{"model": "encoder-decoder image transcriber", "dataset": "numbers of one to four digits printed on busy colour backdrops", "train_examples": 147500, "image_size": 48, "crop_scale_min": 0.8, "horizontal_flip": false, "color_jitter": 0.2, "cutout": 0.25, "tokenizer": "char", "vocab_size": 14, "encoder_arch": "convformer", "encoder_norm": "layernorm", "encoder_norm_position": "pre", "encoder_activation": "quick_gelu", "encoder_mlp_ratio": 6, "encoder_layer_scale_init": 0.1, "encoder_parallel_block": false, "encoder_inner_norm": false, "encoder_drop_path": 0.1, "encoder_patch_size": [2, 2], "encoder_depths": [2, 2, 4, 2], "encoder_widths": [80, 160, 320, 640], "encoder_kernel_size": 7, "fusion": "prefix", "decoder_width": 192, "decoder_layers": 7, "decoder_norm": "layernorm", "decoder_norm_position": "post", "decoder_activation": "gelu", "decoder_mlp_ratio": 3, "decoder_head_dim": 16, "decoder_fused_qkv": true, "decoder_bias": "all", "decoder_qk_norm": true, "decoder_parallel_block": false, "decoder_dropout": 0.1, "decoder_inner_norm": false, "decoder_drop_path": 0.15, "decoder_positions": "rope", "decoder_prefix_bidirectional": true, "decoder_connector": "mlp", "decoder_tie_embeddings": true, "init": "kaiming_normal", "residual_init": "scaled_by_depth", "optimizer": "soap", "beta2": 0.999, "learning_rate": 0.0014, "beta1": 0.95, "shampoo_beta": 0.999, "eps": 1e-08, "precondition_frequency": 25, "max_precond_dim": 1024, "one_sided": true, "adamw_lr_other_params": 0.0008, "max_steps": 5500, "batch_size": 64, "epochs": 2.4, "lr_schedule": "cosine", "final_lr_fraction": 0, "warmup_steps": 270, "weight_decay": 0.1, "adamw_weight_decay_other_params": 0}
Rows from block 2 of the image encoder of a small encoder-decoder image transcriber, named by matrix and row number. Rows with one number belong to one neuron. Each number is 200 + 40 x the weight over its row's rms, rounded and kept within 0 to 999. All counts start at 0.
After each neuron's rows are labels from the 100 images, of 14976, where the neuron reaches its highest value: "peak on" is the class under the peak; "top examples" is what is common among them. Only what is clearly more common there than usual is listed. The data: numbers of one to four digits printed on busy colour backdrops. In brackets: how many of the 100.
# fc1: MLP up (encoder.blocks.2.mlp.fc1.weight, 960x160), inputs 0-159
# fc2: MLP down (encoder.blocks.2.mlp.fc2.weight, 160x960, transposed), outputs 0-159

fc1.485,224,222,159,220,281,300,247,250,192,215,204,121,257,170,161,216,184,151,156,172,202,226,121,227,207,320,236,165,174,235,196,251,208,221,191,242,231,223,201,132,203,208,301,223,269,231,240,183,248,249,207,230,206,117,227,245,201,190,244,230,197,211,238,156,231,170,153,199,190,204,151,172,161,194,238,160,162,159,210,186,175,225,182,214,165,128,161,234,135,240,217,285,180,169,118,166,249,234,228,160,204,194,209,155,195,160,218,196,247,151,119,239,178,160,152,215,159,220,185,176,188,229,165,223,208,173,202,158,253,152,169,270,292,229,254,213,199,251,205,170,222,169,253,221,242,166,190,224,192,245,165,261,249,189,184,150,263,204,192,187
fc2.485,222,147,244,178,200,161,246,179,197,169,172,180,177,180,239,286,156,203,182,266,298,169,221,200,188,127,163,112,195,205,197,160,184,149,128,162,212,199,206,234,229,186,215,202,243,167,178,206,178,185,194,105,168,120,210,184,237,161,199,240,159,222,154,202,206,298,152,195,199,272,181,249,281,157,212,217,251,207,200,166,241,193,136,166,250,172,168,192,187,227,224,205,104,172,197,266,164,178,286,177,191,224,189,223,232,216,208,199,184,186,193,160,250,161,191,130,131,189,154,215,158,185,207,256,201,218,145,222,119,250,294,184,173,164,200,292,130,147,163,203,163,250,178,206,189,215,199,240,232,193,258,182,141,199,215,181,163,193,245,151
peak on: digit 8 (25)
top examples: the digit 8 (63); length: three (50); first digit: 8 (33)

fc1.211,220,245,188,211,218,164,197,272,220,196,177,211,235,170,213,193,202,205,125,178,236,52,243,255,213,285,181,198,189,233,213,259,259,219,206,201,242,176,228,161,199,201,251,179,206,236,227,184,196,284,227,267,274,202,153,214,197,208,201,174,232,223,252,196,203,165,144,204,215,187,146,135,278,140,187,183,311,225,190,180,166,199,210,191,203,256,144,195,211,197,210,264,213,148,134,228,234,222,101,197,172,178,170,269,157,166,161,204,267,158,172,204,188,212,187,212,167,230,175,197,186,267,205,165,152,227,150,228,203,202,267,257,242,212,223,145,179,223,169,129,202,255,157,116,277,178,173,208,197,276,212,258,229,180,238,188,214,166,249,169
fc2.211,220,193,193,159,222,196,205,182,156,176,247,201,156,182,226,258,128,256,178,224,268,247,211,203,200,109,206,145,199,239,227,199,140,90,180,188,224,184,99,226,169,189,213,243,243,211,171,177,234,241,182,167,135,110,230,165,249,176,217,222,232,189,223,165,187,214,143,169,205,235,165,233,282,259,136,277,202,178,179,206,205,179,176,202,210,129,141,189,245,186,218,184,257,191,208,228,167,212,292,183,102,205,198,250,181,238,235,224,120,189,137,132,200,188,192,156,156,205,169,181,251,115,147,224,217,190,165,195,163,221,287,129,202,194,220,262,169,212,176,186,209,224,183,199,181,213,145,212,225,102,215,200,142,217,227,189,204,144,167,170
peak on: digit 9 (31)
top examples: the digit 9 (66); length: four (57); red ink (29); last digit: 9 (27)

fc1.722,167,159,183,263,207,219,210,233,182,259,171,172,240,150,185,173,164,207,230,173,165,193,198,244,210,197,119,225,211,260,132,157,314,179,165,225,163,269,138,170,166,199,193,194,223,191,214,174,221,202,219,163,185,228,126,187,223,203,207,223,162,218,198,218,205,220,195,175,241,192,194,209,209,172,196,244,274,170,174,198,155,164,290,239,226,169,175,192,144,180,162,242,219,162,254,300,228,181,200,243,248,208,214,193,173,260,175,216,236,195,233,186,191,222,145,275,257,152,145,193,146,236,192,173,169,148,152,216,182,267,158,116,251,119,180,197,199,135,281,210,204,130,249,190,275,208,224,199,222,278,234,202,274,144,282,233,283,228,175,186
fc2.722,160,230,155,97,201,156,213,193,198,174,213,126,208,235,201,199,149,140,181,172,231,280,149,215,169,170,156,245,176,188,215,217,222,79,206,225,180,180,194,253,202,220,214,184,170,240,178,217,214,212,212,186,259,248,175,152,246,208,83,220,173,194,244,172,236,192,202,245,196,191,195,205,163,319,244,254,186,206,226,185,178,216,137,197,190,217,156,238,176,226,259,251,284,177,243,155,180,226,167,215,157,178,205,194,193,197,218,216,167,170,246,222,228,249,208,168,184,207,195,181,239,263,157,234,257,220,238,125,117,184,229,228,96,293,189,181,217,216,163,266,158,300,171,224,162,210,217,182,194,233,219,227,250,214,174,212,288,177,245,164
peak on: digit 8 (41)
top examples: bold (73); the digit 8 (64); last digit: 8 (48); first digit: 8 (41)

fc1.629,139,149,172,281,221,122,190,231,237,158,192,202,223,195,222,176,257,285,189,194,187,264,100,219,197,139,119,200,239,284,153,211,206,217,187,202,160,197,190,218,158,281,169,190,210,235,168,253,170,156,162,168,219,171,190,215,248,142,184,180,130,129,222,230,177,220,163,173,170,194,224,229,174,268,139,193,213,169,124,213,234,116,252,200,223,124,207,239,200,146,233,129,201,223,246,217,223,220,183,202,201,192,214,206,142,243,164,172,185,202,105,237,169,272,168,226,152,249,162,175,165,171,201,182,126,223,185,197,170,246,200,182,233,164,225,228,234,250,242,212,212,128,207,167,239,224,180,182,200,237,215,91,189,233,219,170,268,220,240,250
fc2.629,135,192,199,148,211,185,183,141,204,182,202,230,215,182,206,218,151,190,149,211,210,186,247,177,209,244,159,244,232,232,161,196,272,150,191,222,174,173,153,131,201,182,167,220,190,190,159,128,208,230,163,231,228,237,259,109,204,246,122,148,171,166,241,186,232,191,178,149,178,166,162,162,157,238,264,280,241,238,281,272,203,209,214,238,140,168,186,234,160,188,269,162,191,130,202,235,148,198,252,228,195,207,164,208,193,236,244,261,233,107,221,145,267,273,135,190,170,148,207,235,191,193,159,279,259,202,231,180,212,264,151,207,145,180,143,244,252,201,200,274,174,209,232,224,199,197,181,165,202,228,293,266,210,198,210,234,187,223,222,131
peak on: digit 8 (31)
top examples: the digit 8 (74); first digit: 8 (30)

fc1.443,289,170,151,247,275,180,234,214,211,250,165,192,221,220,228,160,249,234,203,172,238,175,156,209,261,160,131,207,234,207,162,133,183,178,220,195,171,210,244,118,164,154,240,180,255,254,187,158,217,193,240,119,161,135,159,220,183,225,219,217,149,233,131,236,148,204,137,291,275,221,164,214,167,220,197,165,208,231,98,258,181,144,231,158,177,179,202,205,238,160,244,244,249,229,205,190,196,162,207,255,181,172,237,239,193,264,151,253,197,248,161,219,192,246,139,213,195,192,167,152,144,160,223,235,194,118,225,214,207,220,153,177,234,213,254,196,186,261,196,185,207,116,261,177,232,258,183,162,162,200,174,192,249,147,154,258,255,155,211,183
fc2.443,159,205,179,195,174,214,245,220,237,155,226,139,206,150,188,186,193,138,172,185,194,174,139,203,136,212,197,199,194,215,173,160,225,92,145,213,195,194,194,199,127,244,162,242,180,227,149,213,193,182,268,170,225,218,156,156,275,176,161,249,190,257,209,170,217,243,186,176,148,228,166,234,241,106,181,240,223,203,239,209,179,190,217,212,196,192,177,214,211,189,284,175,133,199,281,226,207,176,246,176,227,184,170,189,192,231,231,162,106,126,183,230,256,227,148,172,206,210,113,228,207,192,267,297,256,321,184,188,174,221,177,192,87,196,187,245,207,133,179,223,224,253,229,231,214,182,159,171,241,180,261,202,194,243,184,206,237,248,255,119
peak on: digit 8 (29)
top examples: the digit 8 (59); last digit: 8 (49); first digit: 8 (35); last digit: 3 (25)

fc1.385,197,135,106,207,162,161,196,215,150,210,168,191,225,247,169,186,168,225,213,157,233,202,179,208,177,185,122,230,255,247,181,152,176,172,309,161,154,181,192,191,196,196,238,157,257,219,243,195,174,188,140,156,194,227,215,233,283,200,229,155,177,206,106,249,229,263,152,161,251,197,241,246,203,261,94,212,231,205,174,190,131,168,207,201,155,113,163,222,163,209,179,188,151,230,237,225,224,178,167,170,190,184,178,215,235,253,257,254,172,202,157,217,164,256,168,208,151,240,192,234,207,208,247,191,173,218,163,198,185,260,230,196,201,126,196,185,201,250,230,150,234,130,170,193,258,152,200,231,194,271,163,95,240,186,178,205,262,223,170,301
fc2.385,166,214,206,126,249,202,196,249,199,202,177,156,225,130,219,186,144,114,161,196,214,223,221,282,195,192,144,214,222,217,172,268,247,144,200,218,183,191,170,203,201,236,176,224,136,214,109,185,190,189,234,181,215,205,227,134,198,172,126,175,180,210,248,180,205,161,172,211,198,252,164,177,165,202,280,236,209,241,251,306,197,194,203,232,203,148,183,198,186,166,286,183,219,113,257,212,172,228,246,209,216,249,203,224,170,233,154,268,201,125,226,191,232,275,118,172,176,136,204,209,182,176,175,217,249,224,281,162,142,284,151,233,127,229,214,265,252,151,202,245,190,226,216,169,189,189,233,177,140,131,226,223,236,191,197,242,214,227,218,114
peak on: digit 8 (38)
top examples: the digit 8 (77); length: four (64); last digit: 8 (32); first digit: 8 (26)

fc1.103,163,219,192,202,148,169,197,237,141,174,145,153,238,172,213,238,244,156,197,177,194,217,207,215,199,200,116,220,132,244,172,183,206,254,242,186,225,172,187,250,218,181,218,90,194,117,182,220,142,131,218,108,264,211,149,187,214,221,161,180,205,175,281,196,165,226,242,205,183,193,228,246,210,264,179,204,147,142,174,201,193,215,244,216,246,280,236,193,219,192,197,217,163,198,186,233,246,170,225,193,174,122,183,256,211,231,149,199,222,208,230,175,215,240,213,160,200,157,157,209,93,175,210,180,257,235,127,163,182,294,131,234,123,122,224,249,209,224,214,216,140,206,222,214,205,264,213,118,229,227,187,147,222,189,148,134,176,215,262,137
fc2.103,283,192,221,304,208,234,233,178,200,287,230,207,165,146,204,166,190,256,252,220,233,160,230,248,163,293,193,251,220,174,191,204,153,218,221,165,197,226,178,167,157,272,174,214,202,262,85,213,196,193,214,265,206,149,258,210,184,167,216,162,206,164,172,206,208,240,267,275,187,220,170,240,197,143,153,190,133,254,204,227,181,238,232,188,208,127,168,173,185,156,113,210,194,246,230,206,239,223,212,206,237,231,242,221,193,231,111,248,142,235,232,198,131,230,198,263,157,204,191,250,256,203,198,228,177,194,147,240,232,240,172,196,221,241,222,173,154,200,266,162,194,168,163,134,141,195,208,226,222,275,189,198,198,221,226,193,159,99,134,193
peak on: digit 9 (30)
top examples: the digit 9 (76); length: four (74); last digit: 9 (40)

fc1.73,192,192,198,226,215,213,183,226,202,220,215,192,257,155,204,150,219,162,201,197,172,87,172,234,176,244,214,159,151,269,157,200,290,166,144,168,166,149,186,147,227,242,255,193,227,234,169,120,244,270,174,303,179,193,207,210,263,224,201,197,198,240,169,164,224,112,209,212,171,205,202,163,166,136,204,189,223,249,211,188,173,222,234,211,189,182,182,206,173,124,288,253,198,107,157,147,165,232,202,147,173,109,212,251,167,222,175,151,242,157,178,119,164,193,179,171,169,200,220,178,199,224,172,178,162,224,170,222,242,142,213,205,302,203,228,136,177,229,172,164,137,224,248,132,253,130,183,202,177,202,183,227,238,199,278,148,172,184,189,165
fc2.73,218,169,218,207,165,198,208,169,170,206,236,178,163,224,241,256,182,179,216,234,282,221,223,135,165,169,155,158,203,212,192,140,78,124,164,203,234,155,208,272,217,199,250,201,257,185,147,174,190,170,203,146,180,152,210,166,221,227,190,202,190,174,208,172,152,265,230,183,183,243,175,235,326,230,169,269,231,223,140,205,236,224,157,195,243,162,177,170,199,202,176,152,149,199,201,218,182,202,362,207,211,241,183,257,205,193,193,212,118,211,118,193,194,195,198,211,169,195,158,228,186,118,218,247,191,212,147,221,124,256,292,142,212,158,168,227,165,197,217,182,166,223,151,216,204,196,165,265,209,116,201,188,141,200,216,240,170,178,233,176
peak on: digit 9 (27)
top examples: length: four (67); the digit 9 (60); last digit: 9 (28)